Weights of a small autoregressive pixel model.
Model: arch transformer_decoder, norm layernorm, activation swiglu.
Rows from block 3 of a small autoregressive pixel model, named by matrix and row number. Rows with one number belong to one neuron. Each number is 128 + 32 x the weight over its row's rms, rounded and kept within 0 to 255. All counts start at 0.
After each neuron's rows are labels from the 100 images, of 14848, where the neuron reaches its largest size: "strongest on" is what is common among them. Only what is clearly more common there than usual is listed. The data: single printed letters, digits and signs in grey, bent and noisy.
# gate: MLP gate (model.blocks.3.mlp.gate.weight, 256x128), inputs 0-127
# fc1: MLP up (model.blocks.3.mlp.fc1.weight, 256x128), inputs 0-127
# fc2: MLP down (model.blocks.3.mlp.fc2.weight, 128x256, transposed), outputs 0-127

gate.195 [131 131 118 122 169 136  57 157 157 152 127  81 137 124 144 108 144 112  58  86 153 138 156 159 152 148 131 173 107 130 176 115 153 119 146 146 127 121 132 144 184 118  86 147 140 156 127 173 149 117 138 173 167 132 109 137 157 159 128 160 129  96 109 113 105 140 144  95 199 132 154 172 183  47 122 165  74 196 144  86  95 122 153 113 153 156 108 200  84 190 142 137 196  66 129 168 141 150 159  77 173 191 137 102 130  99 165 152 158  75 125 192 110 150 140 129 102 146 174 101 119 106 100 113 118 122 123 107]
fc1.195 [135 115 152 104 152  58 117 101 111 114 156 175 143  99 161 148  68 138 112 114  69 101 106 101  85 157 143 111 171 172 141 168 157 105 141 121 101 125 172  49 135 156 128 178 104 169 187  73 197 143 173 142  84  98 140 130 143 146 112 121  70  93 135  94 174 119 168 160 193 140 140  89  87 161 161 110 101 129 176 120 124 118 111 132 131 107 186 108 122 173  97 142  82 131 192 108  95 101  79 173  94 106 145 119 124  89 138 134 131  96 131  97 163 145  99  92 167 127 150 126  94 148 164 116 190 117 167 100]
fc2.195 [124 179 130 150 147 117  95 124 157 142 201 117 100 174 115 115 161 115 170 124 135 158 103 121 120  88 119 191 143 107 108  71  71 146 119  63 115 114 125  99 114 117 132 140 137 128 133 113 107 122 108 153 129 158 125  76 116 228 126 101 136 126 147 151  83  31  65 148 116 142 111 137 115 133 136 197 136 128 109 132  92 110 153 114 124 146 133 157 137  80 175 103 111 131 124 119 154 116  93 147 137  73  90 122 118 113 123 134 114 128 139 194 117  50 144 153 187 153 203  53 126 101 129 132  78 154 186 171]
strongest on: dark on light

gate.89 [ 83  88 132 147  84  94 123  81 168 138  78 124 135  68 160 167 107 155 130 127 111 143 140 125 142  94 102  96 147 115 135 118 107 118 126 149 167 102 188 155  69 122 106 103 190 118 193  80 124 181  90 145 128 110 130 109 167  41 121 120 123  90 134 181 150 166 132 103 173 134 139 142 132 117  97 125  84 165 166 148 134 150 112 187  39 159 104 137  99 104  88  79 102 127 113  50  75 128 130 106 125 164  72 105 107  65 152 144 101 128 182 133 137 131 138 132 196 155 170 144 144 149 139 151 114 103 140 135]
fc1.89 [149 106 119  18 136 140 184 119 138 137 117 121 121 150 130 112  85 108 143 100 132 151 163 202 127 135 124  46 165 101  98 120 129 102  43 132 119 101  94 141  53 144 138 151  83 112 143 165 132 159 121 126 130 139 131 156 117  89  24 128 127 151 180 129  83 154 128 103 131 115 157  51 135  71 101  74  87 149 178  95 158 127 116 154 107 163  81 125 101 124 116  88 127 130 131  72 133 145 161 133  96 137 128 147  92 161 121 105 145 121 131 172 143 151  89  99  95 139 121 169 151  99 148 137  78 133  84 108]
fc2.89 [120  69 137 100 137 103 142 118 122 124 155 120 110  47 175 153 107  60 146 150 108 129 121 154 164  80 125  63 144 100 162 170  95 102 122 158 113 122 191 158  97 176 119 135 149 128 154 110 119 196 134 140 110  88 118 168 136  94  99 103  66  88 130 151  75 124 128 105 133 156 139 133 139 156  54  87 128 165 152 107 112 185 111 174 104 131  70  91 112  94 103  94 118 161  98 104  89 137 152 112 113 178 105 172 174  97 135 169 100 151 209 119 129 135 102  80 137 155 183 149 167 172 110 158 129 166 154 145]
strongest on: dark on light

gate.230 [ 55 158 133 108 195 102 128 109 134 112 193 128 143 110 122  87 143  97 126 105 132 153 107 146 113 137  71 123 137 119  89 141 105  88  92 117 195  83 111 122 118 160 152  91  85  58 159  82 182  89 134 129 148 105 135 127 114 155 120  96 188 124 162 100  37 144 116 194  96 171 108 133 118 111  83 191 138 152 140 123  89 146 137 168 121 224 170 113 142 134 132 153 131 113 135 160 142 102 161 139 126 105 110 119  72  89 137 135  93 142 150  87 105 125 176 138 186  90 165 127 168 110 128 174 123  90 154 126]
fc1.230 [ 48 164 139 157 128 153  90 141 102 139 130 139  56 134 145  98 149 109 130 103 123 117 149  55 121 125 175 114 107 162 130 169 180  99 156 147 118 136  66 170  83  58 158 135 168 142 155 163 132 130 147 139 133 170 203  57 170 133 113 131 123 103 160  73 100 116 118 121 167 101 139  85 110 114 115 123 102 132 179  82 131 134 140  67 120  62 143 111 116 100  94 145 124 134  79 146 123  92 136 104 154 137 154 174  98  97 180 163 164 122 137 128 104  89  95  86 155 157  60 134 144 140 147 149 165 120 173  64]
fc2.230 [169 110 107 132  72 144 103 194 110  98 116 176 166 158  95 150 142 177 114 105 132 107 174 164  94 110 125 122 151 100 167 159 128 150 167 134 150 183 136 126 138 106 184 141  66 135 142  72  69 132 139 130 161 150 125 147 131  83  93 113 106 109 107 112 130 170 121 105 104 146 128 127 125 125  99 140 172 110 132 132 162 139 140  93  55 151 161 157 145 127 172 105 146 142 172 121 116 192 202 144 138 163  72 153 121 124 149 107 123  88 109 210 151 147  71  85 149 132 150 167 100 173  57 104  74  92 104 191]
strongest on: dark on light

gate.105 [160 123 155 105 136  78  71 136 147 180  92 101 121 125 146 131 114  99 106 124 119 143 152 129  67 159 156 152 183 159  62 131 187 172 119  77 194  95 104 125 111 158 170  77 156  83  77 115 135 146 165 110 109  86  81  68 115  84 160  76 130 142 111  73  91 104 173 154 100 130 134 146 157 121 124 111 107 132 127 103 127 137  42 143 124 145 109 107 154 162 115 101  85  92 102  65 126 101 142 142 104 166 122  73 167 123 155 164 121 130 141  58 172  88 176 141 153 185 113 166 105 115 123 124 119 156 108 118]
fc1.105 [133 123 115 171 149  98 122 110 124 130  70 168  75 129 148  96  88 103  94 128 142 174 153  92 192 109  82  78 100 141 133 112  97  93 112 124 156  98 100 185 135 132 152 131 116 138 100 109 132  99 132 116 129 156 141  93 122 160 123 125 158 128 133 147  92 147 142 157 108 144 167  88 114 162 141 110  74 138 135 145 139 142 174 102 119 106 116 139 172 116 142 208  87 113 107 212 190 162 126 135 156 159 130 106 159 171 205 212 111  87 132 119 198  59  85 186 164 118 196 163 142  89 131 159 125 148 129 154]
fc2.105 [104  87 121 121 121 165 109 155  89 167 117 144  94  94  96  71  74 126 107 117  93 123 119 125 119 102 191 137 128 111 105  92 152 125 135 115  89 147 116 119  76 142  90 255 109 120 122  91 157 107 118  92 179 153 107 173 140 101 149 127 132 170 161 123  97 180 135 121 166 161  65 116 132 117  90 131 119 131 121 115  92 136 199 121 113 148 155 134 152 159 123 119 144 172 107 143  71 187 125 108 179 152  86 149  96 130 165  85 160 103 120  59 172 202 107 122 127 128 151 161 166 177 135 131 107 157 115 148]
strongest on: dark on light; capital

gate.214 [ 63 123 159 114 140 161 135 146  89 167 106 170 119  52 207 160  70 157 157  95 157 174 173 104  87 102 143 145 143  92 122 137 113 161 128  73 139 110 121 121 166 155 141 175  96 124 158 175 162 165 178  96 149 114 177 170 110 143 116 128 120  81 150 135 165 129 149 140 149 160 156 159 110 113  86 149  93 123 148 195  86 113 171  66 159 123 139 102 218 137 153 187 139 107 174 106  94 107 131 157 146 136 179 126 193  88 169 125 133 127 162  88 157 130 162 118 130 147 112 108 138 108 126 101  93 128 125  94]
fc1.214 [172 100 143 112 183 147 112  57 161 156 132 150 167 115  87 176 158  70 128 119 136  91  94 137 128 117 115 175 154 173 131 113 122 124 116  92 111 150 166 143 127  43 110 189  96 185 140 149 158 186 100 163 142 155 124 151 136 180 139 142 129  85 112  90  75 113 165 110  99 140  91 180 228 103 152 119 153 124 124 107 104 195 146 127 146  79 164 124 127 147 169 122 135 101  93 173  98 155 158 122 118 174 132 198 153  96  87 135 153 109 181 106  78 159 137 106 129 126 148 119 137 162 119  90 132  94 138 148]
fc2.214 [159 152 108 163 129 172 150 185  84  43 103 116 109 117 148 134 159 133 181  88 152 131 173 115 151  55 147 125 152  95 124 160 135 127  66 163 170 111 143 100 183 163 189  32 107 142 171 126 132  84 134 101 112 153 148 103 129 158  92 164 138 169 153 137 183 117 126 161 147 176 155 122  73 170  62 153 121 163 139 172 123  68 114 144 147 216 109 159 121 143 120 170 128 145 163 130 160 141 123 158 163 116 115 126 137 148 200 155 146 163 109 153 136 147 129 142 129  80 131 134 119 137 142  98 142 144 104 114]
strongest on: dark on light

gate.118 [138 125 134 102  79 112 136 137 120 121 162  94 111 144 131 109 120  89 141 152 133  74 182 175  88 124 155  86 139 104  91 157 126  92 170 130  75 128 152 111  48 144 101 131 137 163 154  76 154 158 142  75 118  65 112 130 110 139 106  94  96 112 112  88 113 149 132 144 128  98 129 145 124 108  90 144 112 155 115  42  64 153  99 106 128 125 118 115 161 109 123 121 135  97 102 114 184 151  82 173 104 239  89 142 166 151  91 128  78 129 138 181 192 172 134  83 102 152 174  76 149  93  96 135  77 120 118 102]
fc1.118 [133 141 122 140 120  87  97 184 189 117  84 182  72  67 128 144 127 162 135 101 146 150 138 134 112 160 131 105 134 131  88 183 160 111 121 100  95 105 150 106  64 136 116 191 137 168 214  69 144 146  99 131 162  88  96 107 122 141 163 137 176 104 140 193 145 191 129 144  87  99 130 141 146 161 128 150  83 148 153  74 153 101  76  90 127 101 147 101 155  95 147 134  72 179  90  72 152 133 146 155  55 149 126 120 149 165 202 129  94 166  73 133 134 132 135 146 133  94 109  98 117 122 134 120 117 126 127 159]
fc2.118 [119  96 147 164 138 179 141 102 173 109 142 117 143 127 145 169 103 150  84 146 181 134 136 159  94 180 135 102 127  89 177 127 156  91 133 144 197 172  98 119 121 182 106 198  95 143 113 113 115 118 105 163  78 102  91  70 138 139 159 149  95 130 120  78 119 216  95 142 147 143 189 136  98 114 120 141 149 133  88 117 154 112 170 115 108 168  93 123 154 132 140 139 194 203 139  60 142 192 100 142 121 115 109 141 147 168 119 123 117 139  65 143 136 171 156 116 158 111 164  44 130 155 117  87 139 145 144  81]
strongest on: dark on light; serif; capital

gate.228 [153 167 135 142 166  61 130  79 200 102 196  87 125 117 107 169 147 131 168 158 149 149 131 130 141  96 119 178  88  60 154 151  94  85 104  90 117 123  92 136 133 103 129 180 165  82 129 124  81 101 124 114 158  83 120 101 106 179 106 109 141 161 136 152  90 146 125 100 100  99 143 129  90 115 125 146 157 134 132 100 168  88  93 109 144 135 163  92 117 164  93 167 100 138 110 164 115 173 145 112 136  61 218 107 141  95 159 143 116 151 119  90 135  90 233 162 177 167 124 115 130 129 152 142 125 123 181 103]
fc1.228 [127 141 135 192 157 123 129 107 184 165 150 140 144 164  79 160 183  99 171 122  97 105  63 120 156 117 173 149 121  99  93  89 157 126 135 126 100 138 106  89 165 148  72 171 164 133 117  81 196 119 134 127 140 204 143 163 157 113 153 115  81 137  80  94 125 119  58 105 117 157 100 124 166 173 109 131 139 137 110 121 105 129  95  78  86 117 152  88 162 143 147 109 134 154 202 198 104  93 130  92 161 175 121 102 182 151 104  95 143 100 143 122  96 188 142 131 165 118 149 117 165 157  88  96  79 112  84 143]
fc2.228 [110 103 165 128  63  98 129 146 138 121 133 133  86 142  98 134 127 194  90 115 145 167 128 154 123 215 165 158  91 127 167 131 141  94 173 166 171 141 156 189 166 120  94 111 106 125  87 149 103 175  89 139 111 129 186  93 122 163 192  94  93 163 126 127 166 179 152 176 170 120 134 170  98 126 175  95 127 113 150 111  92 144 170 148 164 169  74 160 113 110 145  96  99 113  88 131 151 147 130 132 135 118  72 144  88 136 105 156  86 195 127 178 114 174  64 164 118 117 159 122 136 115 166 187 125 176 131 124]
strongest on: dark on light

gate.84 [117 106 107 161 159 149 113 198 137  94 151 159 185 120 200 108 101  98  93 159 140 147 128 181 178 130  68 125 169 152 125 152 152 108  59 195 188 181 131 135  97 140 126 110 125 142 139 134 146 140 159 122 103 152 111 127 100 127 141  87 129 112  62 163  71 124  66 102 154 112 209 142 155 139  94 128 117 110 149 171 194  87 107 153 145 159 127 103 193  95 119 119 144 162 166 119  89 176 105  71 154 102 115 136  82 201 147 155  96 136 125 111 140 123 119 158 167 130  98  86 107 173 133 112 136 133 137 146]
fc1.84 [109 192 137 152 136 130 144 164 130 133 134 105 163 138 165 155  85  92 132 171  67 119 143 119 102 149 151 131 132 153 125  69 114 132 104 103 109 201 163 141 150 133 104 138 150 105 122 123 132  94 143 146 105 197 172 118 130 194 105 129  79 187  85 170 113 152 158  97 132 118 186 126 170 122  46 159  87 151 102 141 219 137 135 139 133 124 120 162 139  71 139 107 148  93 135 152  84 149  86 117 146 116 125 160 148 137 161 168  89  83 140 160 149  85 157 207 146 133 140 164  89  68 105 126 152 142 198 150]
fc2.84 [127 137 156 109 104 157 119 125 175  90 171 159 117  86 163 137  95 194 100 121 123 130 158 185 166 190 110 135 152 128 116 123 116  95 122 140 140 138 154 167 184 169 120 101 123 109 124 122 135 106 109 111 159 111  79  87 165 180  72 110 120 103 159  96 150  70 171 159 120 189 132 110 145 202 121  68 135 116  99  87 110 123 170 103  98  93  87 106 127  90 129 136 111 111 158 134  81  71 118 126  79 140 180  25  84 155 145 103 137 149 170 112 134 119  89 136 162 141 146 105 165 174 100 107  85 133 177 171]
strongest on: serif; capital; the character X